config = dict(
    model='masked image model',
    encoder_activation='relu',
    encoder_experts_per_token=2,
    encoder_patch_size=[8, 8],
    encoder_width=256,
    encoder_positions='learned',
    decoder_width=192,
    beta2=0.95,
    shampoo_beta=0.95,
    one_sided=False,
    max_steps=36000,
    weight_decay=0.05,
)
Rows from block 3 of the encoder of a small masked image model, named by matrix and row number. Rows with one number within an expert belong to one neuron, the router's apart. Each number is 200 + 20 x the weight over its row's rms, rounded and kept within 0 to 999. All counts start at 0.
After each expert's rows are labels from the 100 images, of 14848, where the router gives the expert most weight on average: "patch colour" is the nearest of a few named colours to the mean colour under the peak. Only what is clearly more common there than usual is listed. The data: views of escape-time and Newton fractals. In brackets: how many of the 100.
# router: router (encoder.blocks.3.mlp.router.weight, 64x256, trained with AdamW), inputs 172-255
# up: expert up (encoder.blocks.3.mlp.up, 64x64x256), inputs 172-255
# down: expert down (encoder.blocks.3.mlp.down, 64x256x64, transposed), outputs 172-255

# expert 3
router.3,182,227,204,151,203,185,199,198,214,191,199,185,191,188,220,188,227,193,158,205,188,211,200,182,188,195,160,216,232,187,219,228,234,230,200,231,179,188,221,227,205,219,191,179,221,191,225,180,174,210,241,180,191,213,162,176,196,224,229,240,189,208,169,170,193,232,208,191,197,203,184,213,212,168,214,193,195,201,219,197,198,196,214,184
up.0,194,199,190,196,225,227,156,194,183,262,208,223,181,182,179,227,241,193,215,227,167,226,234,179,203,195,224,185,226,174,201,213,193,197,194,199,239,199,215,200,245,206,219,202,182,188,202,204,197,229,173,191,179,178,235,216,192,208,200,213,201,198,198,215,211,203,179,208,177,231,227,206,214,214,201,220,172,189,180,179,179,237,232,225
down.0,191,194,178,171,222,165,202,204,201,177,199,169,208,180,178,244,140,192,185,173,191,192,173,192,209,179,203,177,193,186,228,233,200,205,215,204,173,206,200,206,187,239,201,188,165,207,214,197,205,202,222,193,204,193,193,205,175,208,187,219,216,225,207,223,197,215,187,177,238,212,210,199,221,201,209,223,204,245,179,205,173,209,204,227
patch colour: black (69)

# expert 43
router.43,202,180,201,212,187,207,210,182,208,218,186,189,202,185,210,211,181,183,305,197,187,187,197,193,206,209,182,215,178,206,202,223,185,202,187,209,210,182,197,200,193,203,225,223,200,202,186,178,204,195,194,178,186,201,201,219,199,221,191,207,194,213,194,214,218,197,199,216,180,199,198,194,182,201,186,190,267,172,210,180,206,198,197,198
up.0,178,204,210,175,191,242,183,194,187,193,209,159,188,222,163,207,232,206,222,183,180,230,190,206,255,179,196,185,170,217,173,189,201,222,214,251,171,225,186,211,210,219,203,225,200,205,201,198,218,169,229,216,207,204,199,190,185,177,192,211,200,203,215,225,179,184,168,195,186,225,212,215,181,166,209,201,207,251,189,191,197,246,226,203
down.0,190,219,195,152,199,177,178,158,207,179,201,205,189,241,198,226,205,225,174,212,190,171,199,175,214,186,189,192,159,213,203,190,238,190,197,200,219,187,189,216,169,176,145,212,180,184,175,215,196,188,220,191,208,195,196,183,169,217,202,171,203,187,182,172,207,169,192,207,180,226,249,178,186,190,229,186,194,184,221,211,191,195,223,191
patch colour: grey (42)

# expert 53
router.53,205,199,214,190,190,184,211,180,219,219,198,207,178,189,221,187,210,183,175,223,214,207,213,184,173,177,162,189,210,207,225,211,215,215,191,210,175,187,208,197,207,209,178,166,215,210,217,192,174,229,224,165,182,209,174,163,216,217,199,246,240,196,162,216,186,196,179,210,222,205,195,216,235,172,216,178,181,203,211,223,217,216,212,205
up.0,209,206,187,218,185,194,201,143,204,214,191,222,179,220,199,211,233,174,198,205,183,197,213,168,190,185,186,209,226,206,178,201,223,195,190,213,206,214,189,219,206,189,227,226,200,193,206,180,218,181,153,226,220,205,204,244,190,217,222,220,210,190,194,194,196,188,196,157,187,187,230,169,213,225,206,189,219,196,217,233,236,206,208,199
down.0,192,216,189,185,211,214,196,189,208,245,196,205,194,145,209,195,188,211,175,169,200,237,214,191,178,181,189,253,198,204,196,215,195,204,234,179,170,230,190,225,214,206,216,168,199,192,223,174,204,175,239,170,245,205,184,210,203,195,204,211,202,223,192,201,158,202,165,180,176,194,216,187,175,159,176,208,201,189,217,183,222,226,190,222
patch colour: black (60)

# expert 48
router.48,215,213,180,210,187,181,186,202,218,180,190,231,187,185,198,197,203,239,207,213,181,239,235,193,166,186,188,207,195,176,222,213,227,193,226,239,184,219,214,202,190,179,173,186,208,219,197,227,204,251,209,180,205,205,169,205,208,157,242,231,179,205,196,196,213,196,175,191,231,196,197,218,208,187,177,190,190,203,237,219,210,205,205,176
up.1,195,217,184,163,217,206,179,222,202,154,201,168,199,198,222,187,192,224,187,210,209,182,187,218,216,205,185,241,198,210,210,199,223,197,201,175,206,195,197,148,209,209,188,168,170,200,186,227,202,253,211,197,201,175,208,209,219,209,203,135,178,193,208,178,197,188,200,218,191,196,153,219,225,181,181,186,213,177,207,208,210,205,223,202
down.1,215,192,199,210,196,193,195,216,193,222,193,193,229,190,187,215,219,220,207,192,184,218,196,201,197,202,182,191,158,183,211,206,230,194,141,190,202,207,202,193,243,196,165,198,159,217,219,189,184,247,216,243,189,202,196,239,189,226,207,214,185,195,170,226,186,221,194,192,209,193,206,175,202,163,185,206,248,193,218,191,214,197,249,205
patch colour: pink (52); white (27)

# expert 58
router.58,187,178,174,202,206,186,208,188,209,187,202,176,222,208,167,184,185,236,258,182,221,193,186,217,178,185,208,199,203,214,201,204,174,195,209,186,216,216,173,211,195,181,223,189,199,211,204,195,206,167,174,203,179,207,188,209,218,208,215,196,190,203,229,210,194,174,200,200,203,219,198,184,175,227,184,191,251,166,197,206,183,204,188,197
up.0,171,216,194,206,226,210,166,175,193,208,217,227,197,197,179,195,195,206,192,202,224,206,214,218,225,216,220,187,185,224,204,190,204,216,220,207,211,198,191,187,195,172,224,208,151,203,209,180,197,219,190,175,200,235,166,212,201,209,208,216,190,194,197,223,206,212,206,233,194,196,207,203,203,241,210,233,178,219,175,183,181,185,212,219
down.0,150,217,203,194,223,177,216,211,190,200,197,210,186,204,227,186,217,201,198,182,207,179,181,164,186,168,211,208,234,210,190,184,186,197,199,166,245,213,220,185,210,217,214,213,172,177,178,180,206,206,192,215,189,183,266,214,217,218,205,209,185,191,224,219,222,219,220,190,212,202,251,211,149,200,188,196,165,204,181,190,210,219,226,197
patch colour: brown (61)

# expert 22
router.22,228,196,194,178,183,173,211,191,215,196,176,202,175,201,226,176,227,216,195,212,207,237,227,191,209,182,177,181,212,178,236,181,222,194,226,177,182,223,207,221,190,214,175,180,226,181,209,205,191,228,213,194,208,212,177,182,212,213,234,244,185,194,200,200,182,225,192,172,230,209,185,207,210,175,205,193,202,201,209,214,210,172,219,179
up.1,184,191,219,175,208,190,174,186,270,193,181,250,186,183,213,214,195,183,183,167,202,200,224,209,176,197,192,190,184,216,210,195,211,216,192,169,165,169,226,187,253,202,206,259,189,193,221,215,215,193,212,224,194,204,207,267,205,166,203,255,202,192,189,235,203,172,198,204,202,204,226,168,187,200,213,210,187,209,171,161,197,198,246,198
down.1,170,198,237,195,223,201,182,182,194,195,204,258,164,217,190,183,174,201,172,187,196,195,169,212,198,174,223,212,215,198,223,183,189,171,183,216,220,194,203,186,171,191,183,233,221,202,226,209,186,253,216,186,181,203,182,212,207,208,181,178,212,216,230,208,203,206,213,236,184,224,170,160,194,211,211,197,198,201,214,222,202,205,210,221
patch colour: black (94)

# expert 36
router.36,232,192,242,194,228,195,207,193,203,213,211,201,190,191,201,193,201,191,267,177,205,201,203,190,175,206,197,206,189,213,201,188,198,201,184,205,227,202,224,190,176,218,224,215,224,187,198,198,204,182,173,216,186,203,203,215,176,173,172,190,193,198,199,218,226,203,216,188,198,194,215,197,206,205,213,201,269,190,165,201,225,232,191,200
up.1,187,219,212,184,180,219,201,194,132,191,209,212,192,237,182,192,146,172,191,190,195,179,232,208,238,185,187,187,201,192,210,212,199,205,217,213,190,214,202,220,263,184,218,210,193,236,179,214,219,213,217,188,185,225,211,211,195,172,187,215,221,184,226,214,187,180,210,214,215,229,179,194,223,212,205,193,181,199,206,182,167,195,219,199
down.1,203,207,175,185,163,221,166,204,190,215,206,241,221,189,180,219,217,220,203,186,197,201,220,222,196,202,220,156,186,203,230,185,199,195,209,203,205,149,180,186,232,217,226,147,223,197,198,204,195,166,222,191,200,194,229,187,213,180,217,236,202,178,190,179,155,196,194,192,226,201,250,194,203,189,211,192,173,185,183,167,191,226,215,197
patch colour: grey (53)

# expert 41
router.41,220,207,218,177,192,190,194,180,220,187,206,201,154,213,217,183,218,177,194,193,182,209,243,183,164,201,190,182,205,166,236,181,232,180,192,203,152,179,204,203,190,210,207,207,204,186,181,182,196,191,229,180,214,211,167,206,217,193,224,256,206,188,193,217,206,209,197,177,239,220,196,223,201,180,205,196,203,215,216,217,209,187,201,197
up.1,215,209,211,221,161,203,222,192,207,211,187,249,194,200,209,222,209,194,177,220,198,207,210,225,183,203,139,207,204,259,221,190,212,187,193,209,186,220,196,195,219,198,199,223,190,179,196,216,165,230,191,170,186,195,225,189,216,218,199,235,217,214,220,187,203,203,198,170,224,206,146,178,171,184,173,163,206,187,219,217,186,179,190,245
down.1,185,181,198,196,222,165,197,228,187,251,202,215,217,159,195,138,190,171,212,220,183,200,200,176,223,200,182,216,204,205,180,221,200,229,183,198,190,215,198,198,230,239,237,179,221,191,189,180,191,218,193,172,201,213,230,207,195,200,178,190,188,201,182,176,199,171,201,203,235,188,215,210,230,197,198,183,200,199,176,194,203,174,180,195
patch colour: pink (40)